{
  "gain_aug_db": 6,
  "fusion_encoder_mlp_ratio": 2,
  "fusion_encoder_head_dim": 16,
  "fusion_encoder_parallel_block": false,
  "learning_rate": 0.013
}
Rows from block 6 of the audio encoder of a small audio-text matching model, named by matrix and row number. Each number is 500 + 25 x the weight over its row's rms, rounded and kept within 0 to 999. All counts start at 0. Numbers have three digits each.
After each channel's rows are labels from the 100 clips, of 14976, where the channel reaches its highest value: "top examples" is what is common among them; "band" is the frequency band that holds the peak. Only what is clearly more common there than usual is listed. The data: short pieces for a synthesised band: melody, chords, bass and drums. In brackets: how many of the 100.
# conv: 3x3 conv (encoder.blocks.6.conv.weight, 384x192x3x3, each kernel summed), inputs 0-95

conv.85:545504484529522502495432486527481495463522423513463506457478514496498523514501486513518518510559479544504480467524456508500481488484537478457527473478500501477528494506496520522491538491480503530511535500521528484427485496503477521488484508487494524493480536526476482473476488508525484510
top examples: tempo: 80 to 90 bpm (31); tempo: 90 to 100 bpm (25)
band: 250 to 500 Hz (100)

conv.111:494506508475487504531527514495551529486474503492504475560476481500490506498480477474543470511517540429494446535506501507473514482524462532491492466515526498527505539491470471507479490550529521485473469482487482502437483524496460513517501478489545497497472514506495474487475491504501445499
top examples: bass guitar-like (50)
band: 1000 to 2000 Hz (72)

conv.3:522485555515531502457542553501501509534524534533496452497474536506481499474509537523470509485524506480498527497472519476506491465510505500457489512524523459532466488532504534469483523463510485486502497496514530460503536473491491528464499478484520539526478486519508492503498544467468466529
top examples: tempo: 80 to 90 bpm (37)
band: 250 to 500 Hz (62)

conv.140:509519521545539507496492525512512493528542442492487506464457534493494491530529487526475456497510453490505514457502525513501497459496503481532524508447477553526483501491468503502523483465489478520521505497516507514534472548499502502455497474529489488501503473500503526487510507515479537494
top examples: muffled (low-pass) (36); tempo: 70 to 80 bpm (29)
band: 1000 to 2000 Hz (53)

conv.246:478523432502480470518483533447489461500481477504507505535470497490491517487415463537446479480505485499443519477521535532498508461522518499514508536513527478460500543503497482477519511510531491487523482488502479506497479445533508493526480477516509535481497514519536577527494539560496464527
top examples: marimba-like (26)
band: 250 to 500 Hz (53)

conv.53:518546486519513462485497504498496521485453481484503528532500509517462497498472472475517559468480500496492493494461506520494498490524487499450521468486488475549480451456494537485445526481490486457492522473463492478520471504496514515456518488464523520500503525472528489490533546494540470467
top examples: tempo: 100 to 110 bpm (43)
band: 250 to 500 Hz (66)

conv.162:478507532504495543494502452519535529515503490526529488514473526481488465516472480483441502485547483514472549499509470513464450493514517498499525489493484506485509511484479514501498475528445525528489544522451485482496513527507493490542524529530479468467509480489486485523517516529432512496
top examples: bass line (99); piano-like (42); bowed string-like (35); tempo: 80 to 90 bpm (29)
band: 250 to 500 Hz (82)

conv.135:541539503466490458550502474499494508497465497507497532485484486463467514507507498523442487552489464501503507501504491493510490491497548502465522529437523463500467511535491508534466490503527513489516548514468507521511481504524526491523508496472490462491500475538494493481472488487521490512
top examples: muffled (low-pass) (32)
band: 1000 to 2000 Hz (99)

conv.51:493519519498507481470519464450475511535525479506510522468532523507512484514500500522508490474491495504474519510536490518482463482515522511512493509460553488485454507516463473528472486556496530498465544514514483514465478495469506522535505544484514527493456480528553487477476476492449504487
top examples: tempo: 90 to 100 bpm (25)
band: 250 to 500 Hz (98)

conv.219:454484497489502516520485495520460499525533476497524527457491534479505480548508521501491501489492474469524541484522488521527498505489503549478509470501484515508473528493504496526501546443510487480495501559478483465488515492419517509518477495501540546474489533506478439520482471494530482430
top examples: muffled (low-pass) (33)
band: 2000 to 4000 Hz (50)

conv.372:518467517490514502509515519457514506510511474462502505476522495525494505504508474503487469506499533513509526541461516486519476452520497486523505468496528525521454463517444483503495472468510491499492467465460509516470474481552493526502509492456506497525495512503507475534483510490517486484
top examples: bass line (97); bass guitar-like (71); tempo: 100 to 110 bpm (45)
band: 250 to 500 Hz (97)

conv.265:564507467509509520460463500503508483531488469501517512469485483539497554462493511491454477500535503521492506500532528505478490487479543471536504455534511526479491484429483538508465482496524473504548491518494495576500540538545521525493499503521474490531469521490513541531487474503518499484
top examples: reverberation (73); text has "room" (73); text has "reverberant" (73)
band: 2000 to 4000 Hz (60)

conv.109:511493434530520481486495529533494509519519512545521487523467542513512521522458488484507525512475506489495510513515444480509478481508447511481461509475530526495514518523495516494509416486479489488514472506499541484517461495474494476484477499527495515489562487476513547517506503467456521498
top examples: tempo: 70 to 80 bpm (32)
band: 1000 to 2000 Hz (97)

conv.245:512495491495482461485494502524522497488539513466504474515526481504514489497486495505530504516526494511486560464479473523525491517468449512483484528515494490478508516472505503492472498474523501494483516477502484503518470496543492527515527514504494447485504521483507512509492481475480514441
top examples: sine tone (36); tempo: 70 to 80 bpm (28)
band: 1000 to 2000 Hz (78)

conv.253:532491512473488507550506501436507486484503538540508450527467510480497482482460477518506458509491533518462505514508470524456501455518504453512514495499512523509504491465534428499508504544572511483467488499481507535475508502503504490493552500483531470509502496481500454480489556510521529488
top examples: thin (high-pass) (30)
band: 250 to 500 Hz (87)

conv.206:464505479513453549494509472532447524519503495513526507497484494513513531529516503516515478461518456486480506478516493531540460509529486513547463521491486561515447538491495486515513539470489489495501519491498508508507488553498454483525504504489482524490516483460485482519466509510526489524
top examples: muffled (low-pass) (98)
band: 2000 to 4000 Hz (100)

conv.98:531481491483521513507474493547448488537460472495544542484493503483536516479477472499506503475523461516488458513526519508502492476494520518462483472514505508517455468510478484505528510449488496516496475484484499521534456545481509479509485502531512449478519489493513485425544488495510530508
top examples: muffled (low-pass) (37)
band: 4000 to 8000 Hz (99)

conv.373:491479492496495498502468503484504466545514500527510504514473549539510495501501511461493488506463505505430501488514544530455496446508487505493505518521517502498444485512543443508495489458469521501496480523456473503515443465502527495494509466463495546516508471483529523527535507485536481485
top examples: marimba-like (33); melody instrument: marimba-like (31); thin (high-pass) (29)
band: 4000 to 8000 Hz (63)

conv.59:524450489483481532494494474475527545484479494506528513440520484539496510528530490492473509498483534551505508471476486506485453537473527453448473548540537528459478516499485450521530512501511501509537498506506483502422552480530472514469463455489520491505493493512519506536487493482544492488
top examples: saw pad (40); melody instrument: saw pad (30); string section-like (29); melody instrument: string section-like (25)
band: 2000 to 4000 Hz (97)

conv.326:512510524509503497509482510508511456521511498442505471496470531549502502471529489517530473488537482489526525497517511487485466471503517501550502452532514519485549497460489515514522438501464489502542476486497464510492550500536506526457492505531493482524510506473523518485540490500479456521
top examples: rumble (33); tempo: 70 to 80 bpm (28); text has "noise" (26)
band: 250 to 500 Hz (65)

conv.337:528504538537552496495509495474516490482467475463451531511509476503467443461430552512497516493490490500515506488480502497508467532460510502475512522523510529491476484485496433439525499527470486484511542497487528469503485484493510474510510565518526504510504511504492541500517476476523532482
top examples: tempo: 80 to 90 bpm (54); tempo: 70 to 80 bpm (27)
band: 250 to 500 Hz (94)

conv.296:527512489467550513556519482463504522490502506501543467490517531501503495498485510499538523488534510492532497512505495535441501488511467502435507487504551492469471478524516491466478482553522488554455487503501536497495472466507469543467546492509475507537509501498489487507537529535506472512
top examples: vibraphone-like (27); melody instrument: vibraphone-like (26)
band: 1000 to 2000 Hz (95)

conv.173:490557490457539469516493491469526486523535461506522505501496496441515468464519518536457474521485479466489471515496509513502509504490504514514495493514469469512511508500486503472557533506514535467491524533502530497446514441503482484556488506493510520499481474513487542527508484486531527491
top examples: thin (high-pass) (47)
band: 250 to 500 Hz (75)

conv.160:514529508513523487516450493512537443504553492548505463533496492501456507545468498483500485526469538489544510492504496536480514492509522487492478480482511507464544487534503511497520527522507491505500524528533499515507508518481504480491465510511506495460477530476493492442557505461522475489
top examples: kick (98); drums (98); snare (68); closed hi-hat (56)
band: 4000 to 8000 Hz (90)

conv.112:476471489505473513548506531490506525483490537473515491515510486518539520487478509464505478518482503520519514493469565527500488534500520493532479494518492504459507514471485468526481497528499523487528472529505476484482459483478489472484499435484520470509519507484525491538488487522498521501
top examples: tempo: 120 to 130 bpm (35)
band: 1000 to 2000 Hz (65)

conv.241:511468465495538466458502496500491472511495522497504555506533524497505486486470512506493491478512499469498503529524534494516480484503456502507481545511504545534489502505460477530506484522455512494484497477485464552526534498529550513518497531518522550479537545484497483484525474463530502492
top examples: marimba-like (35); melody instrument: marimba-like (28)
band: 2000 to 4000 Hz (62)

conv.272:485494515527501496469542497553447531514501508507491491471492501487506521476494487504506475521507473481502503517546466518518562516474486491505512473466486524508467483536508556495519517506503506531465506474499511497517489517440428476489485500494490519497578515493443481480529497486510483486
top examples: mains hum (59)
band: 1000 to 2000 Hz (62)

conv.262:494549474489484442442499485540532491475519500478483532506481516481545517526481494495493473497486529473474474473506504490555490488523490518505455547516488474507496441502509461519465531468494518502522492540508506509483515528455516509557525511504536519535488497508483492516504519491488505518
top examples: tempo: 100 to 110 bpm (35); vibraphone-like (27)
band: 250 to 500 Hz (83)

conv.257:518514518507503490488518518478508537470477508499499509488478507495497511525502536513455497492482446465468514460498490493466494456551482535479486505491504495493441518529524478479482523540467501471501499533486477517525506528493495498494475552508550514503507521515524535509464483458492555474
top examples: marimba-like (31)
band: 4000 to 8000 Hz (56)

conv.164:477555513464466522477512482560503462475516487471485486555483455501463506521473512513442475519478542488554498508509470493456499532519511507518498475523499497482510491472500515503482498474511542527479508479507461455472512545493501475520456499549500472475503498494497507546499522471511487514
top examples: mains hum (57); tempo: 70 to 80 bpm (26)
band: 1000 to 2000 Hz (71)

conv.248:463490501500509506474466518464508542475513523480506564497537510521528455528502477531500530473522499491501494490486497510461494497453526471471497493453481489530466496492491502500489491516503484483485450492531550491522488469532461527539513483487490496455527487533505506474503476490512468491
top examples: tempo: 70 to 80 bpm (37); tempo: 80 to 90 bpm (29)
band: 1000 to 2000 Hz (54)

conv.314:523502499517492473427473490449474518535503469525474509496519507484503479472508506523519513498493503503516479479503523524437478472521516545500533473530507496534483510495455496503483468491508478463508521475496480540452526510528536522482470504463472498509479472507499493516502505534478493499
top examples: tempo: 90 to 100 bpm (31); tempo: 80 to 90 bpm (28)
band: 250 to 500 Hz (68)

conv.33:508537566563503523468507502484476539525525478537474522548500485478485486506476512446484498506519473466527511533478509506522505522512461479498463458475511490525501473471487518501467484480417536481509519532494486510527481535520468505504513542481493491483478511500497487512532489516484485514
top examples: tempo: 100 to 110 bpm (51); bowed string-like (34)
band: 250 to 500 Hz (100)

conv.114:472516491465552510495462519468480482514497492499517523450471505514465540523449525474514522539476506488512509496528500475493496497481520513500512492495462507539497493577475538463516506500477477449498489518530528517515480534523505556489483481475493561453476481486507469466508493503518534514
top examples: vibraphone-like (34); marimba-like (32); melody instrument: vibraphone-like (32); melody instrument: marimba-like (29)
band: 2000 to 4000 Hz (78)

conv.228:548479486494524481527502422512485503516477481511485507504487518509497491489447525520510524526523456523535550480467532524520462473507533489510477511499519499470515494511500501510442528518492522520531503517510476515548503467491495479509457516474558540491483497480511511514459522502491472496
top examples: bowed string-like (52); harpsichord-like (30); melody instrument: harpsichord-like (26)
band: 1000 to 2000 Hz (96)

conv.61:525535447479512520478461510554477534520556538497485526503528499504496469483530491483482524496542519516472553513476471520472485466480477445502533489495498489512524502486486513498499471500526499508443484516476520462494520492530505504499537525505508512491500517497514494522503509519491504542
top examples: bowed string-like (43); tempo: 90 to 100 bpm (27)
band: 1000 to 2000 Hz (93)

conv.93:510540486488487507494484471459521496515481483517516530525498525497493529446495498548493465505458500462547492484532481514513524446491535502491499487501516530479499484521492489527500547493475505495489508476510490529474476544521477502491510546450514520483511519479466494469527455462472498499
top examples: mains hum (70)
band: 250 to 500 Hz (69)

conv.36:485485531512499505490465543518505510514540482482527527497493472493490543498470510506537450532462514496552519444462461492471489514477500537483526523444515527481503519483529533521472550499490527499495507478498487510493542516535455498478485525494473499456502521487494518467483515515476491540
top examples: rumble (47); text has "noise" (36)
band: 1000 to 2000 Hz (93)

conv.179:501496515455554524467470501532475477479564544499498491481511496491519511507511466491506470500498526492505504476516504501479509479500503497513514523482523515521568502505475506489514478464512498491437478546460547476471493475510462482508497539479508501523508542498469489499516499579474499501
top examples: tempo: 70 to 80 bpm (25)
band: 1000 to 2000 Hz (62)

conv.271:560483472480507452502457494462477477549490506473506492501511481498509485520513542498460524489464506484466496478520561496488505500434496454504484473489521545473473503469473481474522480517515472491513475514501543556517444507515502493513507481515490500480514502470525477525502546485513500469
top examples: melody instrument: bowed string-like (29)
band: 4000 to 8000 Hz (89)

conv.182:497493463547506507488474499535527518492509499518484522491545501491486486489523507505516524486536542504445493505527507475454445463473532458496452484485559499499500482462492482498465476536519530491472501543459526558516516490481493486501507546497471529509504484519474473536509507504443537482
top examples: reverberation (72); text has "room" (72); text has "reverberant" (72); tempo: 80 to 90 bpm (26)
band: 1000 to 2000 Hz (67)

conv.170:502519498516483469504512508514458498510517510476538510494487539521497516533505497515527543546499475468509490451482518491505479455487494488517432532511485514479488526508536451483498521518448525523538541492484536488475485548494503507523476491499494557474504534484514505525490507505467475501
top examples: tempo: 160 to 170 bpm (30); plucked string-like (26)
band: 1000 to 2000 Hz (99)

conv.129:485531486538504525474517506531465487501494477480511522514472502522547510490488496516556523498525470497466496511506508501498469482495498462489526556527469509540456526484504540487481528481473510506513462486499478455523486475453491532500558522530480489476567490434523470521511502485506518499
top examples: sine tone (32)
band: 1000 to 2000 Hz (56)

conv.294:493521502536492499512476498514507492496550528480506534461491512499509489469453499538491460497536466490528535468511495523526523518450529522526439540492502487487482497512470500492524520511425493481486509523516431527508537519530460550462477457498477493474461489489494503491468500487463509502
top examples: rumble (31)
band: 250 to 500 Hz (93)

conv.367:491498518449511478546485505451563513522495499498503497520529494502451554498511506454453483466491501510510531525475490512488511504497495483487472552486473551448450504538475482443496554496478499524484544520530458589494525493515494467521523490489513470508479489496512476471524531531521453483
top examples: thin (high-pass) (81); mains hum (28)
band: 1000 to 2000 Hz (90)

conv.379:505513511479466519508479493501481511503511510490517526504526453479466542505495475477544504537510548507488472502453497498478456481509420468551510490480540494508495490463515497483490457580495548502471557501512497455464505477517539473473510482474485480545550522478496505499503484484557486528
top examples: vibraphone-like (35); melody instrument: vibraphone-like (33)
band: 4000 to 8000 Hz (64)

conv.229:457489510484483511476483490475486524513506502435496498498531503485506538477499526486528453544470503474524469532489439488487488528514515511519455475441525504446517493530519516512514482545536521555501538516469485505509507486512537496507482489542450485515501494512486457506508475505524499500
top examples: snare (60); ride cymbal (34)
band: 4000 to 8000 Hz (63)

conv.34:535525492532496489538496497600505509537479510489521554492519491497495509554490480509494549523527507552488460504484495497491501489464503468509454467535487494506539457491494523502499462507490483518496499505494517484493496520464524491478518514489494527496483495510507512462503495507471531531
top examples: reverberation (82); text has "room" (82); text has "reverberant" (82); vibraphone-like (36)
band: 1000 to 2000 Hz (94)

conv.289:512519519493557473488512493492487458496520502499506497531516503486499490459473529546475466480518507522494481495537448498479479484520522476503513446472548500512501531500530500497531478484468512468541500495531489470488494498469486510504470516485521567494492501467518457469483515451472483502
top examples: marimba-like (30); melody instrument: marimba-like (26)
band: 1000 to 2000 Hz (79)

conv.75:524459535488477532501492512460528461492507528469483477466505496506510485468518477510572542505539516496457497504487508529525500482484459474512505482501530464525496443490527475490467494490476506535515436505537536484492510469537545485502538460510484490520514522510534525509505479521528516502
top examples: sine tone (25)
band: 1000 to 2000 Hz (85)

conv.233:534516509501506580527497447477488492522492544436522502516536524510524505476497546526527490528515453450523466526485470498466543502441479463518517544463515540555458489476484508495501505541508487507481474503560489478500492503489507519447503500491521461537496480488507505489498482496500502510
top examples: saw pad (47); horn-like (41)
band: 2000 to 4000 Hz (82)

conv.214:502438469452490509512534512471500497495495517528557509536532490464504519513529481486462498534493484497472457455474494497500523512467515505485526530521513563494518513516519536483473510481505511521505540488536510558478515543472521488478533514524486470482477522488531498519519511482507529525
top examples: clipping (31); text has "clipped" (31)
band: 1000 to 2000 Hz (51)

conv.191:530484512490533564488496478527488530501517513461467511509531494501457531512452482542477467533478478521531518466482467495491513488531511496513488538487557509521503517478482482452516521528549474468505510444480500497510470493525480499457482482461481457491490521496502493541448504474517508476
top examples: saw pad (41)
band: 2000 to 4000 Hz (69)

conv.168:492483466491491477454433546525548478508522477498474515519514538512556521512476500483518483463494482496510501495513500489509489518477512447524496449515552541470514486505483518517528463489491476528498488478497492485455463449484490522527498497486500496510503485493522485535477522513510503470
top examples: vibraphone-like (37)
band: 4000 to 8000 Hz (63)

conv.273:523528509494524493466480559522477452481527508525471528528510543521498528488492493523469540487475473544525507508519529495492498507455500487479456526462468508522505540507515482481478444479494517496510515474449492477548520517506525468505494483499488481474563501515492458488500516526462459519
top examples: mains hum (30)
band: 1000 to 2000 Hz (52)

conv.256:483528501492514544482469500491513521519492465509476527543531538516523457510462448493520491490479522514484509462514488508462469485532539447489494538528517523473433455487495447431465492446532528516488494465498496533487519516474473504494522515479478519503529514482500537469535516462503523460
top examples: rumble (33); vibraphone-like (31); mains hum (27); melody instrument: vibraphone-like (26)
band: 1000 to 2000 Hz (59)

conv.342:499493476491513512501509505519551523477489579439506464489513537516501486511480484449486544496482498467485508504479463508502493497481518477489476536527547468536479472460483498497437524495474519570486495542496506550533458490557513490502548492511523502518503478509499522488527492481467535516
top examples: clipping (28); text has "clipped" (28)
band: 1000 to 2000 Hz (100)

conv.5:480523534555518492500509450481440490465479488492484509528538496542506484518515474461496541472484522472488505485501510484477506480506478527474485538475511476466537527518501476519549449506472503523497506455499493516505496486484514466519483517483509500515493559504523511466487511516521477522
top examples: tempo: 100 to 110 bpm (28)
band: 250 to 500 Hz (100)

conv.124:530510500454501471508515549516530520456496497519479514495470470507477498483529472499504550465495492494463559491491495447499488519483495465483469469495486502523504534536486548462467507462447503514535522464496518473554487488472471521538494499457478543493490500524496469503496495471445521486
top examples: clipping (34); text has "clipped" (34)
band: 1000 to 2000 Hz (55)

conv.255:434477546493520503454499519496490508495549459459524540492492488500496504505479523503525464515494495542530493469480517486479484506504538508497509504509533485494521525517505443485499512559476487524492539520533515519451526458477507487505459495543477512493534480451460464510470491486517506515
top examples: thin (high-pass) (40); tempo: 70 to 80 bpm (35); tempo: 80 to 90 bpm (28)
band: 1000 to 2000 Hz (53)

conv.304:488516523457494473497491466516463501481495512462459498524503489508473509474470501473550503500506467505532522525469455499497504513480512507474522487533511522468520473472487537480507486450470517493479540482514510506477511542487524461459527515508479483494513483465502485474539497455542501518
top examples: rumble (51); pink noise (33)
band: 1000 to 2000 Hz (94)

conv.64:539483510542488536488469502490506484487527566456512514496525505473565501515483450565497476489531512498469483462457483524477469546528512441492495503512497515480520517502464451465535488508514458485493486468508476501492521492525512538461508467494465489525507513460501500491482535505451502504
top examples: reverberation (83); text has "room" (83); text has "reverberant" (83)
band: 2000 to 4000 Hz (74)

conv.55:517543516460536533511502491497510540487534515534506497515456444478475547484464523530513517469509512504499507482511454489516462463456518506471527501539481516489499508518519523492526490490527467532501522516492462505487516541478500528454514513493446478472522472483520472477477514473482505527
top examples: tempo: 80 to 90 bpm (28); tempo: 70 to 80 bpm (26)
band: 250 to 500 Hz (60)

conv.216:477478535491500489534516500450515460482510520505541480524497519489488558521551532497487481498497514498545513514505508462457515517546471557532507536507454504449507531539512537545484505496498481481489514484493491491497500468499492489499494474511480471509512507575506504480524495529504504487
top examples: marimba-like (32)
band: 2000 to 4000 Hz (67)

conv.352:509483529488495498483501524472532524502500483483464492500472506520500486528468499482495464508460522496503509461479558517468517512443534494499465506491548470512473445498503473505494510501522489513511511519500513472487518488506487493510537477500554504522450530495503462477524524511427532544
top examples: thin (high-pass) (75)
band: 250 to 500 Hz (100)

conv.176:490442511476488545418507484492466463471522503485514449498531505498542473523521488501467502534503527509533480503532498437490517476478486502529515499537528488481503478497552528488528497491501513510482509479499490491519507481478532489541478495493463465471533485471450478507518522448484527509
top examples: sine tone (28)
band: 1000 to 2000 Hz (78)

conv.292:489513530503495498497518532524501468468524518507514510520508496520483522474506496543492488512495524448573532447504488489494517460536502494527484459517511514510515496459510500447518530485496510513447463526462472503463520532499497451543496494533529461496509507481469508495527478516482490500
top examples: mains hum (29)
band: 1000 to 2000 Hz (50)

conv.306:504474465489475519497542520527472509496487525466490495544526521518458497437485456476504535569524505456486544507482448479499503511526473521461466485528475496494450478529459543531490480495497468523485507485496520481504534537498529482448530494490486553483516521474495506509493474488507556474
top examples: clipping (46); text has "clipped" (46); clarinet-like (32)
band: 2000 to 4000 Hz (68)

conv.201:529526552487486526541510508514496480488506509522506477522497527544495535453497484522467507493490483504506531461497518492512528477468496494502488511502536469525515540520471456493492532484416499518504437523460540512526489481518467528461484485474486476491482517500486506466512534492482478505
top examples: bass line (100); piano-like (46)
band: 1000 to 2000 Hz (99)

conv.152:493460502512524519544519500479523475485487505525472526512485463495468476518487496505457477514479507496516522546497497497471459519488497506536482467522525503410547459509520473500510470523561529548513521487475538498516496532483490476523468483476496435532496490479467455502530495524474485503
top examples: bass guitar-like (51); horn-like (44); melody instrument: horn-like (25)
band: 1000 to 2000 Hz (99)

conv.58:474477486485509512456496482513497540532488487469483523522492514521538523435494494491514503495513479458514508515534487513499510502500489479507457505520523485464483477477497467502529517502491523498550514452527496484471538531547525467502524500511511491488469522503519486531496468504492457499
top examples: marimba-like (32); melody instrument: marimba-like (26)
band: 2000 to 4000 Hz (55)

conv.234:536520544478500464556440466479505540508479510503517517536543503521524515504474458483481483483503532488472521492497467519469488462496510467481477485496522505509479482475504500514502500507495518493510531530475502510534512479500534552502494515463484501530470528486536512490495509443501521493
top examples: vibraphone-like (30); melody instrument: vibraphone-like (29); marimba-like (26); melody instrument: marimba-like (26)
band: 1000 to 2000 Hz (83)

conv.382:491507508504528491472495499477491485496508485528557506472532505509533524485502474459491522494488486537482527474465486472471557516489471538497508503503459505444535507539488515485525531515486460499515499501493468490518474507522490485549512519498466488455494516463514532419489503474495505523
top examples: kick (100); drums (100); open hi-hat (43); clap (36)
band: 1000 to 2000 Hz (87)

conv.235:459505537468538480534496520459566520461534510506525521511500493518496523500453510500499481519522496510481493496442465536494480502503504531521523504490512490500542488506523474474496491536509521519442486545497487528446526455496504524533499488504528501478472475438507491503544478503569514500
top examples: thin (high-pass) (88)
band: 1000 to 2000 Hz (88)

conv.43:495498469490498505488478533524498539538474531483502546503483529495516487472448491512560480485530473489507476491507455501499497468507521492418497478464492494437511495508498531484522499510500556544496505497499468573489501476494521501504475485518476540496532496504477496518518510497500530472
top examples: vibraphone-like (40)
band: 1000 to 2000 Hz (57)

conv.145:465530482456486474470516476554499492484492462489498520548518523484508466465527524513485509511521521501526531552497483500523525567512538501528494513517458544460477523531485554497505468433537492468525521474521475484499496518441478465468523495521525462461488532494507505496522495503501462482
top examples: rimshot (38); text has "noise" (31); marimba-like (26)
band: 1000 to 2000 Hz (80)

conv.215:522502490549514513499478527499511472499505498471483504490452476474492530503522472544510466506502560507521471522497509482525498465506512480506474471479546465476497460475499472497496545470481518549465491476515490497551506472470496516479450498486465512533509503482481496502460470477488527546
top examples: bass line (100); saw pad (40); tempo: 100 to 110 bpm (37); tempo: 110 to 120 bpm (28)
band: 250 to 500 Hz (100)

conv.37:482509542518508490510506479446485491449517559478518488483494483497494515543524573491512467530506477490508505495478498467493501476526534530545483521486525469491536477547506497547477471524471552527478518492481531505456506505541506501451498499494491507491525511492490520471493478516547507508
top examples: saw pad (46)
band: 250 to 500 Hz (91)